{
  "model": "self-supervised image encoder",
  "image_size": 32,
  "translate": 0.12,
  "method": "byol",
  "activation": "gelu",
  "inner_norm": false,
  "patch_size": [2, 2],
  "kernel_size": 5,
  "projector_hidden_layers": 2,
  "optimizer": "muon",
  "muon_scale": "spectral",
  "orthogonalizer": "newton_schulz_5",
  "lr_schedule": "cosine",
  "warmup_steps": 490,
  "weight_decay": 0.03
}
Rows from block 5 of a small self-supervised image encoder, named by matrix and row number. Rows with one number belong to one neuron. Each number is 128 + 24 x the weight over its row's rms, rounded and kept within 0 to 255. All counts start at 0. After the name is the row's rms in percent of the matrix's.
After each neuron's rows are labels from the 100 images, of 14848, where the neuron reaches its highest value: "top examples" is what is common among them. Only what is clearly more common there than usual is listed. The data: small charts drawn from random numbers. In brackets: how many of the 100, against the usual share in percent.
# fc1: MLP up (model.blocks.5.mlp.fc1.weight, 768x192), inputs 0-191
# fc2: MLP down (model.blocks.5.mlp.fc2.weight, 192x768, transposed), outputs 0-191

fc1.96 126 [162  84 105 134  85 152 109 123 125 127  94 129 133 126 134 147 114 143 103 119 140 120 128 136 128 103 149  97 135  89 135 101 142 149 131 145 174 108 150 125 124 102 134 122  98 128 135 135  82 129 147 143 128 160  56 121 157 125 119 119 107 145 114 146 116 173  99  88  84 131 124 163 123 128  77 179 126 141  98 129 113 104 139 154 112 143 176 115 118 133 126 139 139 155 157 137 135  89 164 122 113 103 157 154  95 141 123 117 134 106 171  91 140 135 168 127 151 129 143 114 153 126 117 126 134 104 113 137 157 107 143 163 100 159 132 164 102 174 100 112 162  95 140 111 173 134 114 113  98 102 144 139 119 135 131 125  94 164  98  99 166 146 103 142 148 101 150 168 118  93  82 163 139 128  68 124 133 117 133 134 118  89  97 132 157 167 122 153 128 151  99  84]
fc2.96 125 [171 147 134 121 115  84 158 140 128 127 100 121 171 110 106 142 101 134 138  99 140  76 102  90 116  82 123  76  87 151 170 103  78 149 128 108 173 153  92 110 103 167 150 129 131 137 147 104 128 165 149 124 133 148 123  96 139 128 190 158 118 115 155 117 159 143 122 120  98 180 148 115 119 109 158 137 141 133 123 165 114 146 155 116 102  94 152 155  94 164 147 119 132 136  94  94 111 117 137 134 141 101 160 139 138 124 132 146 120 124 128 113 120 116 107 111 147  98 139  98 139 145 113 170 122 165 102 114 126 152  89  94 136 161 147 123 127 129 157 120 130 106 155  71 142 102 124 151 100 133 116 129 155 139 148  93 121 154 127 167 109 147 127 123 136 134 119 163 101 135 112 147 102 110 169 154 166  90  92 120 134 144 109 157  76 128 141 131 136  94 155 123]
top examples: rising (36 vs 12.7); lollipop chart (29 vs 7)

fc1.604 095 [ 94 143  92  94  99 165  98  90 105 147 129 129  81 103 106 132 133 163 135 147 127 119 141  95  91 194 118 119 142 155 119 119 131 123  97 113 126  97 173 130 138 133  97 121 115 152 115 139 150  97 156 134  80 109 113 124 141 106 122 121 115 122 121 137 150 147  65 144 119 150 112 106 155 108 115 149 105  98 152 148 134 161  87 139 147 144 146 153 162  86 109 155 163 171 107 128 127 139 144 128 124 131 118 147 121  87 118 132 120 127 136 158 104 124 166 154 127 126 142 122 130 135 171 114  93 118 151 110 114 147 112  83 166 119 117  90  97 148 163  98 143 130 168 133 154 154 135  78 136 145 103 110 183 100 142 114 113 125 125 160 144  96 134 139 136 148 172 132 113 161 148 123  92 135 156 130  85 138 177  98 115 178 145 118 111 137 131 119 135 175 164 124]
fc2.604 098 [104 152 158 187 124 143 128 137 141  95 128 124 114 124  64 134 104 147 143 127 120 119 122 145 129 131  86 140  93 145 121 134 124  88 110 119 146  96 157 134 151 120  95 156  83 138 137 107 112  97 134 134 160 135 166 130 149 158 173 125 155 148  88 106 186 142 136 140 124 148 156 121 100 165 143 144 135 149 120 169 140 155 108 134 116 172 138 161 137 123 154 127 175 154 101 123  83 136 120 131 121  97 130 129 147 123  72 100 146 138 137 164 108 107 149 116  88 115 125 137  90 118 134 151  85 134 128 138 130  86 128 142 179  90 137 153 155 116 117 128 139 117 143 157 121 105  98 168 100 136 102 113  81 144 105 104 132 148 123 134 139 135  99 140  96 142 102 125  77 150 135 105 102  65 141 127 138 157 131 140  92  81 151  98 117 120 111 105 122 126 108 167]
top examples: dark theme (91 vs 30.2)

fc1.87 075 [ 95 130 114 127 114 107 118 132 126 168 107  91  81 116 130  96 140 115 125 124 153 143 167 159 130 107 173 150 123 146  90 104 139 158 114 146 127 112 105 104 132 113 149 157 156 107 109 158 164 163 133 116 162 152 105 145 128 129  85 135 122 171 110 119 151 172 113 173 193 129  99 112 122 121 134 110  84  58 150 110 166 154 119 128 149 117 174 113 126 133 135 138 140 137 140 145  99 132 153 116 122 157 128 159  91 145 121 130 151 122 153 141 149 126 108 119 125 142 161 131  92  83 142 151 133 116 119 109 103  87  76 113 140 101 123 120 125 154  79 135 164 143 144 126 114 128 118 131 150 106 110 143 121 159 137 138 157 108 106 140 130 117 122 164 137  97 146  97 107 137 133  86 143 101 107  95 154  49 124  75 122 137 123 101 167 123 124 143  92 108 144 135]
fc2.87 085 [157 105 154 119 140  77 117 129  90 110 153 124 117 117 136 111 146  99 113 143 112 103 154  94 132 143 123 123 129 116 143 124 108 133 160 119 106 132 119 146 142 157 131 139 156 105 157 156 151 124 166  90 143 113 120 133 125  92 121 109 136 105 125 141 110 107 157 129 151 164 112 104 162 130 163 149 122 131 169 152 130 139 163 123 111  95 128 145  96 110 118 107  91 124 150 108 109  84 100 111 136 107 142 107 138 110 158  97 160  53 143 114 122 148 124 151 136 108 179 119 131 130 101 118 101  86 136 128 116 144 171 136 116 115 127 181 137 173 116 145 151 129 153 116  69  92 154 138  77 150 150 160  92 126 101  72 101 105 134 145 127 104 106 145 102  96 122 143 187 128 126 108 179 113 128 129 113 118 107 177 127 154 146 170 119 126 121 127 129  66 109 148]
top examples: bubble chart (25 vs 7.2)

fc1.490 088 [155 153 117 165 138 113 135 183 150 104 152 105 100 120 121 155 125 115 146  84 108 152 126 169 111 125 145  94 121 166 154 143 117 130 122 128 149 120 112 143 141 151 154  87 126 114 117 128 150 144 121  97  99 113 170 125  95 141 154 108 157 105 151 121 138 137 122 147 118 100  90 141 121 164  73 126 124 146 125 125 152 180 158 104 113 117  94 138 107 138  73 160 124 145  73 111 142 142  99 115 188  91 160 123 150 153 131 143 134 160 108 103 124 105 104 126  79 109 169 106 122 135 142  72 147 119 131 116 113 115 125 143 125 166  98 137 147 115 112 126 106 119 131 147 167 108 115 107 104 125 157 117 119 135 122 140 136  97 187 161 132 114 130 172 136 118 136 186 140 143 122 161 152 125 119  94 109 120  97 169 108 133 130  87 132  67 133 119 143 141 147 156]
fc2.490 104 [139 132 120 153  98 105 117 144  79 105 112 112 125  84 135 120 148 116 106 144 150 156 134 127  98 121 154 108 117 122  92 121 133 126 110 161 149 109 119  90 136 143 108  90 107 133 133  90 115 171 146  83 202 137 134 110 133 147 124  67 150 123 127 137 176 125 118 166 150 115 125 148 106 117 176 108 153 140 122 117 114  92 156 157 122 153 129  88 126 148 123  88 179 135 206 127 135 134 129 122 129 149 129 154 123  90 161 160 111 154 119 149 123 138 136 136 111 136 143 123 112 131 118 144 118 102 121 108 141 141 122 118  91 136 132 133  87 132 134 116 125 116 108 125 124 169 111 167 136 131 126 132 184 162 107 128 107 131 132 121 131 137 132  97 158 142 111 143 117 156  91 162 147 113 130  92 150  74 150 138  99  83 192  94 154 183  92 112 118 133 137 149]
top examples: pie chart (47 vs 7.2); items: three (33 vs 13.4)

fc1.320 107 [168 145  97 190 128 140 146 117 124 111 126 161 130 148 144 145 118 135  96 147 116  97 101  65 137  87 140 113 130 122 169 123 108 131 127 149 136 129 149 122 130 161 140 113 144 127 137 101 120 102 177 124 169 114  99 142 124 135 145  93 168  78 124 155 149  71 139 130 125  82 141 154 144 108 155 102 132 167 150 105 142 143 137 104 125 107 101 147 139 163 114 119 107 151  96 107 148 112 133 118 137 137 112 133 116 133 119 139 118 148 146 144 105 106 131 143  90 110 125 161 159 145 156 107 149 127 138 124 116 132  94 140  76 139 171 147 108 144 109 144 106 130 145  89 136 116 119  86 159 171 144  96 164  85 138 129 108 120  87  91  93 102  97 181 115 151 155 131 170 120 130  74 153 152 139 125 161 106 160 149 126  84 102 151 122 154 100  94 145 136 133 120]
fc2.320 094 [134 121 151 140 126 119 127 143 114 124  82  85  99 106 111 135 122 109  96 117 146 142 103 166 147 178 142 140 194 137 121 141 121 165 117 145 139 112 132  98 151 150 133 110 134 147 149 131 157  79  80 110  93 208 119 134 102 111 112 158 110 105 143 162 101 160 151 152 168 136 133 121 156 192 114 101 107 160 143  98 153  97 148 160 134 154 103 131 100 129 124 144  87 118 115 106 151 142  87 142 106 148 167  83 150 113 136 151  99 104 124 153 109 134 122 112 137 144 123 140 121 171 152  87 144 124 127 166 123 113 135 129 146 159 125 144 125 168 112 112 166 123 124 126 122 140 123 108  88 135 140 124 128 138  94  66 123 143 146 140 113 121 135  94 121 120 131 154 131 140  67 167 148 141 161 145 147 135 122 159 129 117 103 130 138 131 112 163 148 147  82 133]
top examples: rising (31 vs 12.7); lollipop chart (28 vs 7)

fc1.330 107 [121 134 142 158 107 123 122  88 116 123 119 153 159 127 113 166 143 129 128 146 117  78 146 135 136 153 133 137 132 143 146 119 141 111 129 135 112 121 102 166 157 125 141 179 115 130 111 102 125 151 144 119  85 104  81  77 117 156  96 193 130 129 140  57  65 151 132 119 127 151 160  95 144 129  95 119 136 140 136 127 161 122 110 123  98 109 132 182 114 135 131  55 173 138 131 155 130 114 153 113 119 150 134 169 141 157 143 137  90 114 134 122 160 131 130 143  65 129 109 113 114 124 115 135 107 135 123 112 108 101 140 159 124 129 152 123  69 129 118 151  91 141 158 124 115 145 146 175 108 149 118  97  84 132 133 113 156 153 125  70 153 137 137  94 134 157 140 127 158 110  96 115 154  97 158  88 153 111 127 111 105 109 147 159 116 130 115 119 108 153 131 124]
fc2.330 095 [ 89  97  78 125 189 205 143 128 130 126 157 122 115 128 147 116 167 127 100 177 141 130  99 156 127  37 135 112 145 151 108 127 123 107 112 123 119 105 121 108 123 123 135  87 133  76 108 136 131 177 142 142 132 134 148 127 153 142  99 151  95 128 109  87 162 147 170 128 139 136 116 146 128 142 161 121  81 153 137 136 111 140  93 129 114 139 101 113 159 107 157 114 107 127 133 107 148 189 123 104 151 184 151 127 131 129 143 143 103 157 111 105 134 143 138 143 129 141 169 156 150 139 132 106 147 118 161 129  95 132 113 152 135 157 125  97 152 120 120 119 136 167 143 105 112 110 120  88 136 146 147 149 148 119  92 160 140 119 139 139 119  92 126 116 122  91 101  88 145 129 124 150 151 104 107 122  83 115 194 128 128 153 156 132 146 112 117 140 133 120 112 123]
top examples: bubble chart (32 vs 7.2)

fc1.65 068 [ 82 107  78 117 151 149 155 143  89 135 132 174 159 110 168 173 130 131 153 151 116 148 127 128 104 139 118 134 125 115 114 161 141 122 119 146 106 115 149 124 146 134 131 157 121 120 129 118  88 138 143 152 155 149 107 172 166 141 153  89  76  90 141  99 118 108 103 105  77 129 140 117 117 133 136 143 101 121 118 110 169  69 135 137 121 154 189 148 118 136 151 145 189 134 106 156 145 139 132 125 111 132 127 111 154 124 116  97  99 128 168  91 112 130 150 114 186 146 162 127 103 157 133 121 145 154  94 108 135 116 132 175 167 142 115 146 165 141 147 120 162 150 157 106 146 123 114 137  90 102 115 124 117 132 131 183  95 115 122 118 145 133 137  89 150 117 155 119 111 111 109 119 118 109 129  90 121  90 145 114 120 106 119 113 138 117 156 185 134 117  70 118]
fc2.65 072 [164 134 133 155 103 147 159  97 143 105 132  90  56 152 113 180 108 154 111 155  96 128 146 121 159 155 115 144 102 124 103 117 109 138 127 141 138 138 120 132 150 131 133  99 139 161 132 112 175 143 135 151 138 141 153 114 140 174 106  99 130 165 123 132 119 152 118  95 138 163 119  69 168 113 120 160 100 152 139 153 155 107 150 156 106 113 158 129 121 143 114 120 134 102 161  96 136 113 147 132 150 116 144 138 101 125 162 136 142 121 156  84 135 105 128 116 117 172 143 119 170  95 116 156 147 107  88 101 124 113 138 150 115 161 105 110 150 125 143 113 146  96 141 160  92 119 138 124 127 145 147 187 111 116 107 156  88 142 126 174 140 129 167 112 124 146 136 147  91 114  90 113  69  94 153 130 122 136 119 136 146  94  83 104  94 127  89  95 140 117 109 170]
top examples: bubble chart (63 vs 7.2)

fc1.634 071 [142 197 122 159 124 138  95 126 152 141 128 125 120 151 110 177 147 156  75 136 136 142 122 148 149 106 156 117  95 160 117 112 175 134 120 142 125 127  88 154 128  86 101  95 157 140 149  96 117 141  78 165 109  95 140 178 157 144 123 104 127 100  77 102 142 111 156 141  85 119 145 112 158 131 146  79 109 159 140 154 130 142 126 156 110 151 138 162  62 166 154 128 138 116  97 134 162 122 182 120 114 111 135 188 119 147 107 117 148 102 114 133 152 135 116 126 122 139 124 103 147 115 121  89 113 120 117 118 128 134 103 146 132 124 138 170  97  75 116 136 142 106 139 130 151 122 166 102  98 157 134 110 130 154  97 139 147  98 132  94 136 127 163 165 103 107 130 136  81 151 154 114 112 114 153 102 123 136 146 145 136 107 114 138 153 138 128 148 162 125 108 111]
fc2.634 081 [147 141 163 141 132 135 153  82 108 155 135 130 125  94 173 139 123 134 119  91 109 111  92 105 161  73 136 123 132 127 135 151  90 131 103 163  96 146  93 117 130 117 117 100 147 128 120 175 129 166 133 118  91 154 150  98 141 129 126 167 124 118 111 103 127 126 146 123 127 136 158 153 124 123 147 104 109 161 143 141 135  91 101 133  72 158 150 118 103 149 154 105 127 162  81 102 171 121 179 112  93 156 154 135 154 116 120 104  85  91 139 154 108 112 107 108 144 141 139 162 116 131 168 102 157 147 114  84 128 139 140  98 172 144  91 114 132 106 104 149 137 159 108 156  72 154 112 143 151 100 130 109  89 141 112 150 121 126 111 113 146 136 149 130 146 169  96 154 147  96 136 143 117 123  78 133 103 102 103 138  93 115 120 191 119 126 121 157 110 129 121 143]
top examples: bubble chart (29 vs 7.2)

fc1.719 098 [135 141 135 131 130 129 154 128 136 162 147 158 148 117 117 113 142 121 127 100 143 102 119 146  84 115 110 113 135 177  72 121 124 161 110 101  97 146 134 110 147 155 124 111 121 135 128 105 141 122 157 193 119 122  96 136 169 128 129 147 145 150 185 122 125 104 114 176 104 124 140 139 115 136 130 153 147 140 112 116  90 131  81 162 140 172 150  98  89 120 102 110 152 136 187  73 141 118 146  99 146 148 102 118 119 134 113 139 114 145 114 152 166 111 160 149 133 145 124 162 160 102 123  55 138  80 147  93 136 107 117 120 132 134 142 117 146 168 159 165 154 127 129 150 131 148 152 101 103 123  92 156 161 141 129 118 159 141 119 116 120 100 150 113 126 122 130  82 109 150 146 153 116 139 129 134  57 116  96 138 149 145 112  97 123 129 183  87 146 120 140 120]
fc2.719 106 [135 137 147 126 104 129  96 115 156 146 120 114 183 112 179 116 115 114 140  92 138  82 134  85 152 101 116 149 149 108  99 123 133 122 123 146 141 121 162 157 135 115 160 149 151 139 123 171 110 138  92  98  65 150 161 137 159 129 127 132 150 105 117 127 129  94 129 121  82  96 123 156 175  58  91 127 112 103 131 138 114  81  91 142 130 127 106 149 148 166 131 117 110 158 122 137 129 114 110 131 111 146 110 122 159 162  95 111 142 107 108 100 140 148 136 132 119  79 121 123 135 110 107 127 165 171 179 144 112 124 133 132 128 124 172 115 163 157 140 124 158 149 120  87  87 162 110 189 116 145 127 111  95 153 138 120 158 151  98 128 129 123 147 118 140 124 142  98 109 161 114 144 145 123 108 125 160 169 125  80 153  92 125 146 153 127 104 142 128 105  90 134]
top examples: dark theme (89 vs 30.2); falling (39 vs 12.9); bubble chart (35 vs 7.2)

fc1.518 196 [156 145 124 113 116 128 167  79 137  90 122 107 113   3 134 125 101 114  95 129 119 156 151 107 125 147 130 166 154 156 126 113 146 115 161 110 133 137 129 148 126 133 136 134 135 110 124 119 113 121 137 143 120 106  99 130 100 127 100 129 119  75 144 118 126  99 137 174 136 150 178 126 116 114 133 134 151 138 164 102 140 141 111  91 160 136 132 116 130 205 131 114 137 156 114 118  94 113 107 169 136 117 172 147 116 105 126 135 149 115 128 126 150  69 123 181 111 134 126 113 147 108 133 123  99 146 112 143 152 135 154 120 114 141 120 161  86 107 126 126 143 112 133 132 153 137 126 113 190 110 139 139 125 113  86 126 137 128 161 158 130 111 117 145  64  88 122 116 146 181 159 135 143 106 135 143 133 135 109 115  95 126 136 109 117 129 143 109 106 180 102 139]
fc2.518 156 [ 84 146 181  96 116 114 159 112 158 111 149 105 131  88 117 128 107 153 171 151 168 115  96 113 124 148 131 144 101 136  52 157 130 150 103  96 193 114 136 135 147  94 158 123 167 117 135 120 167 145 157 109 108 105 141 133 127 134 121  96 149  91 135 146 124 141 171 125 130 101 114 121 129 180  86 119 157 111 169 150 129 139 120 112 135 132 154 142 141  49  91 141 137 160 127  78 153 123 125 125 116 120 138 119 143  97  91 112  94 105 118 156 152 159 112 130 131 118 142 117 122 142 117 124 148 155 139 115 117 150 128 125 104 143 140 139 133 144 133  97 139 110 124  93 149 182  91 104 168 101 140 149 152 140 120 150 151 126 170 121 114 123 150 114 146 148 196 146 100 127 138 121 113 178 137 150 138 141  93 124 127 155 117 116 133  97 144 115 153 130 142 145]
top examples: items: five (54 vs 13); bar chart (52 vs 7); stacked bars (38 vs 7.1); items: four (34 vs 13.3)

fc1.406 068 [145 101 141 114 111 120 138 126 148 169 161 124 146 105 120 107 109 129 137 155 112 144 111 124 114 121 128  97 132 128 118 155 148 167 125 108 149  99 149 100 122  90  96  87 120 169  98 124 114  89 100  79  48  88 129 127 105 153 129 134 111 130 158 181  74 133 114 133 142 101 158 140 122 122 146 130 126  85 141 170 156 118 165 161 143 132 177 145 144 146 161 145 156 131 124 147 124 118 113  87 125 126 114 141  99 141 131  84 115  94 142 145 164 131 132 154 137 139 129 149  96  89 121  90 127 124 105 129 146 168 111 132 157 127  88 145 121 156 161 117 160 112 141 107 144 138  91 129  96 146 103  97 148 113 103 134  83 161 127 151 139  89 160 124 113 157 138 113 144 169 118  98 161  86 131 130 143 117 128 139 166 123 169 162 157 152 125 159 107 119 118 159]
fc2.406 077 [148 181 108 168 120 138 133 107 126 137 133 127  82 162 120 143 145 109 183 133 129 171 160 135  96 135 138 139 145 130 139 119 147 121 128 115 161 155 119 126 167 144 138 121 157  96 114 144 118  90 162 159 145 125 137 140 115 148 138 109 138 113 150  94 129 141 113 167 150 114 157  98 132 135 128 148 140  80 141 135 111 143 135 114 122 111 152 122 121 145 100 148 137 162 145 132 138 143 136 139 137 117 160 123 104 107 134 127 131 157 141 175  66 141 131 152 104  81 142  94 151  91 129  96 170 134 103 134 111 128 105  99 114  80 120 109 160 146  96 154 168 128 168 118 143 115  87  87 167  83 125 156 109 103 151 156  76 136  96 113  95 153 140  91 146 135 119 168 135  98 122  98 171 183 130 105  81 147 119 127 103 142 131 125 112 108 106 110 168  84 129 119]
top examples: dark theme (60 vs 30.2)

fc1.349 123 [ 73 123 156 160 125 146 126 142  62 148 108 131 117 101 116 140 129 142 126 109 213 140 133 117 129 115 111 133 127 121 153 134  90  71 147 123 121 144 117 137 159 115 140 120 121 115 130 116 126 127  95 181 106 153  89 102 134 144 127 113  99 112 161 156 108 106 147 179  99 138  97 124 156 108 143 141 138 112 114 121 126 168 165 109 164 171 161 106  92 139 142 130 167 115 132 130 129 107 127 146 114 130 156 133 142 104 141 118  87 104 162 160 146 127 115 122 102 128  80  96 159 115 118 133 135 104 193 144  97 145  89 138 129 107 103 144 129 147 174 154 149 133 145 126 163 118 146 107  79 147 128 133 149  98 141 142  98 169 117  89 121  85 131 104 131 135 115 123 164 100 116 129 108 109 121 121 114 120 126 170 132 114 114 133  77 115 187 150 125 134 141 114]
fc2.349 109 [109 135 143 147 136 116 116 142 184 148 146 121 154 120 136 118 132  88 159 131 130  96  96  86 104 120 141 133 159 108 123  85 122 126 109 120 124 119 149 166 132  90 109 165 143 182 111 122 135 164 151 112 138 124 139  87 111 127 125 136 161 151 149 169 104 115 132 105 131 139 158 132  88  84  94 171 131  90 115 103 147 108 111 156 150 135 157 156 151 156 109  80 103 123 129 161 166 111 167 132 150 132 154 185 159 139 117 112 145 121 105 138  81 146 107 135 136 114  98 115 157  88  84 155  96 124 135 152  94 132 126 162  76 165 138 156 155 134 110 118 117 110 116 104  96 135 139 137 112 123 126 104 132 154 135 135 118  89 117 142 125  98 127 162 123 181 123 145 134 167  93 105 157 155 140 127 111  78 164 115 151 109 121 131 139 114 116 110  71 128 137 137]
top examples: dark theme (77 vs 30.2); heat grid (68 vs 7.3)

fc1.10 089 [151 122 117 142 110 118 120 121 116  91  96 121 164  92 123 162 123 116 116 147 150 107 123 156 112  97 157 115  95 140 182 155 186 115 102 119 142 128 135 138 150 126 106 105  64 152 111 104 110 147 115  96 125 136 134 153 155 146 154 134 106 115 146 161 102 111 103  82  82 137 124 127 149 145 105 169 124 130 135 136 148  81 163 170  90 141 121 147 142 109 131 185 152 160 147 127 114 127 130 109 101 122 113 109 125 161 125 135 106 137 162  65 144 127 156 131 139 137 115 116 152 106 157 134 176 141 143 107 157 123 147 170 114 132 120 118 176 174 136 122 108 126 151 106 158 114 139 145 108 128 118 122 120 122  88  68 122 105 147  96 204 145 105  93 127 112 163 129 134 135 165 154 124 124 109 136 110 112 177 113 117 103 133 123 113 143 127 108 148 113 107  93]
fc2.10 086 [172 120 157 135 140 109 154 160 135 120 104 112  80  96 179 172 113 151 139 123  68 156 110 132 157 138 138 103 168 133 133 123 111 142 118 114 135 162  93 111 112 133 113 100  91 145  92 136 122 139 154 150 141 183 118  99 131 142 114 153 136 137 100  77 105 147 152 133  85 178  79  83 144 158 106 120 102 142 131 138 133 118 131 124 118 117 117 145 104 116 151 155 178 133 146  95 133 156 111 145 103 115 140 155 103 106 164 111 119 140 108 103 110 133  67 138  79 148 177 100  90 113 107 163 109 160 132  97 137 108 146 109 122 174 130 121 105 131  80 139 155 111 135 161 134 131 169 133 138 146 142 144 146 126 106 146 169 148 127 164 143 113 132 140 155 161 133 133 134 127 124 110 108 133 126 133 139  85 108  95 150 173 120 119 132 114 174 120 133 129 139 127]
top examples: rising (65 vs 12.7); bubble chart (53 vs 7.2)

fc1.580 108 [139 114  93 162 128 158 142 124 123 113 164 111 144  96 138 135 108 159  86 110  39 114 177 102 135 136 139 114 140 112 104 121 170 177 155 131 116 119 148 178  99 114 155 137  95 140  88 125 114 122 102 143 135 127  92 183 136 146 131 131 171 120 154 115 128 138 144 142 113 154 167  99 103 155 134 131 141 160 121  99 156 150 135 103 161 139  98 150 127 140 128  96 153 157 128 133 127 141 119 108  91  98 160 122 122 132 130 134 161  83 158 128 140 118 127 137 126 151 149 142 154 115 147  87 127 118  68 134  99 116  71 121 110 126 125 147 120 103 122 126 124 134  72 118 141 136 109 163 115 102 124  86 161 137 104 146 125 121 115 145 127 157 112  78  98 120 111 128 127 155 113 128 136 137 107 113 155 149 136 130 134 119 139  42 128 160 132 128 155 167 150 144]
fc2.580 107 [128 111 146 167 129 120 137 103  93 127 123 126 117 120 105 113 137 106 156 128 138 130 114 177 108 107 131 150 134  98 125  66 126 127 137  98 175 167 117 136 130  65 164 133 156 159 119 119 103 126 170 118 111 139 138 128 167 120 135 141 157 101 173  84 160 137 160 118 119 141 117  95  94 152 116 160 117 131 135 135 109 141 120 126 111 118 135  65 103 100 164 139 162 137 147  98 160 148  84 152 101 109 134 121 129 150 132 143 147  86 133 111 132 189 140 110 146 145 118 105 107 113 144 115  84 112 150 135  74 145 124 151 113 107 113  77 145 127 182 118  97 148 156 176 117  86 140  91 139 115 121 118 134 161 145 139 122 133 121 111 142 145 143  99 144  91 142 160 108 110 138 167  96  89 124 141 101 144 136 141 127 110 118 154 156 125 116  99 123  70 116 146]
top examples: items: five (30 vs 13)

fc1.317 065 [116  98  62  88 128 149 142  85 130 150 115  77 128 100 133 134 136 139  83 136 132 148 124  85 109  95  92 108 144 186 115 130 157 147 111 102  97  96 135 129 141 120 150 125 126 151 139 138 121 119 134 110 103 146 155 179 126 126 136 127 116 137 155 125 136 119 114 141 150 123 149 107 114 126 139 120 173 138 152 125 145 139 145 146 163 165 163 156 119 131 104 137 115 123 154 144 126 135 158 129 149 121 178 162 134 140 153 130 132 156 141 140 166 129 102 151 133 138 119 144 147 144 129 154 131 101 105 106 170  94  92 110 149 151 181 112 141 119 117  74 108  88 191  98  89  87 125 146 116 114  94 174 100 129 151  95 113 138 131 138 133  80 140  96  81 132 103 132 142 119 122 140 148 156 105 153 136 117 139 130 141 147 115  99  87 136 154 112 123 150  61 160]
fc2.317 074 [159 150 130 151 145 136 145 149 142 122 134 130  87  96 184 124 169 145 153 154 158 122 170 158  83 152 117 122  74  92 126 175  99 122 169 103  97 123 110 162 127 152 115 162 124 130 142 102  98 104 148 127 126 102 146 122  98  82 169 135 149  92 147 147 164 119 133 148 129 109 115 103 138 134 144 164 113 107 115 141 136 148 136 176 154 117 132 151  95 154 126 134 126  83  97 144 138 133 138 138 125 131 120 114 127 194 135 139 134 148 159  92 134 134 109 148 160  98 156  92  94 116 146  97 136 126 126 122 122 156 106 130  80 112 101 123 121  98  93 163 128 124 120  98 119 102 120 148 120  99 110 144 104 145  85 125 136 136 143 139 159 109 154 134 136 118 122 146 121 160 175 111  95 114 109  98 120 184 153 112 116 112 154 135 147  97 140 192 141 123  98 164]
top examples: rising (46 vs 12.7)

fc1.491 081 [140  93 106 152  79 125 145 137  95 149 101  67 130 101 142 118 134 139 115 127 113 156 145 137 131 177 115 118 130 130  37 159  78 134 176 119 112 161 177 138  84 112  92  95  96 125 137 135 140 128 121 120 160 107 159 140 151 159 139 144 120 129  99  81 103 125 104 127  68 173 136 124  99 132 147 130 113 124 159 103  84 151 144 121 119 124 151 150 123 156 125 114 133 144 143 109 119 155 122  89  82  87 105 133 116 125 149 153 109 149 152 151 133 118 132 133 157 122 177 146 127  91  96 110 108 107 132 154 125  97 134 124 150 127 112 146 133 134 104 145 167 119 142 105 134 161 118  81 109 134 111 133 118 121 174 159  69 109 149 121 151 138 149 138 140 118 134 150 144 122 137 143 135 171 128 150 122 100 150 161 104 118 132 146 161 134 145 109 132 157 141 152]
fc2.491 085 [148 195 120 105 109 131 109 151 134 146  94 118  91 158 127 112 127 137 132 113 128 112 151 152 122  93 106 135 129 130 104 135 123 129 114  81 117 141  93 118 138  86 106 107  76 128 113 148 147 116 144 120 117 173  81 134 136 127  89 144 110 135 173 126 101 102 141 122 132 142 132 118  97 125 107 112 162  74 117 205  79 124 121 129 115  94 138 144  86 116 178 105 132 130  87 138 127 128 128 115 152 145 126 129 123 131 107  89 124 128 122 151  91 138 166 167 111  76 152 126 138 124 103 155 112 146 105 146 119  79 106 163  92  97 133 150 113 132 146 118 130 148 136 138 162 132 112  85 126 156 117 137 112 114 131 125 151 182 160  98 141 150 125  98 116 137 146 114 106  71 144 131 154 115 181 126 178 110  92 139 145 111 168 134 126 141 113 143 118 140  95 122]
top examples: pie chart (38 vs 7.2); ring chart (31 vs 7.4)

fc1.606 066 [ 98  89 134 135 124 145 150 119 133 143 126 131 111 111 136 149 143 128 146 102  79 168 148  87 152 150 122  97 124 143 105 146 144 125 120 114 113 151 122 109 129 175 137  99 122 163 136 159 107 138  90 165 124 124 147 101 144 102 123 103 127 113 110 136 139 143  98 120 111 110 129 112  99 110 162 133  98 121 147 128 117 151 113 161 138 150  97 113 151 151 115 177 154 160 132 146 154 146 125  99 165  73  99 129 132 108 166 119 107 134 154 147 144 147 139 100 112 132 109 121 133 146  89 110 147 131 108 168  90 103  89 128 120 123 167 161  83 107 119 111 106 130 130 121 118 139 138 117 137 117 167 102 104 100 170 160  73 131 186 145 138 139  95 144 105 144 100 133 121 118  73  80 157 136 120  66 121 139  94  68 143 132 142 139 175  75 125 140  95 134 134 104]
fc2.606 073 [155 129  93 159 159 124 159 143 129 121 145  78 133 121 129 166 155 137 153 114  99 118 203 122 143 148  97 140 131 134 121 106 101 127 139 113 139 128 128 108 150 164 134 174 104 155 111 130 132  92 121 125 154 120  90 170 118 138 137 132 160 122 139 128 112 107 161  94 105 141 129 102 116 158 162 131 166 144 131 163 116 142 143 110 102 132 144 143 122 113 151 114 158  93  97  94 133 123 112 147 124 134 103 146 144  95  91 138 107 112 140 105 177 151 103 144  82  72 152 149 122 134  96 160  95 111  91 141 157 139 108 166 174 136 131 107 114 133 155 125 147 134  92 150 123  97 119 138 120 130 133 146 139 172 101 134 153 134 135 133 160 168 174 135 110 140  83 178 169 115 110 130 132 130 153 119  87 168 116 154 106 141 151 118 113 109 105 117  96 151  90  73]
top examples: bubble chart (38 vs 7.2)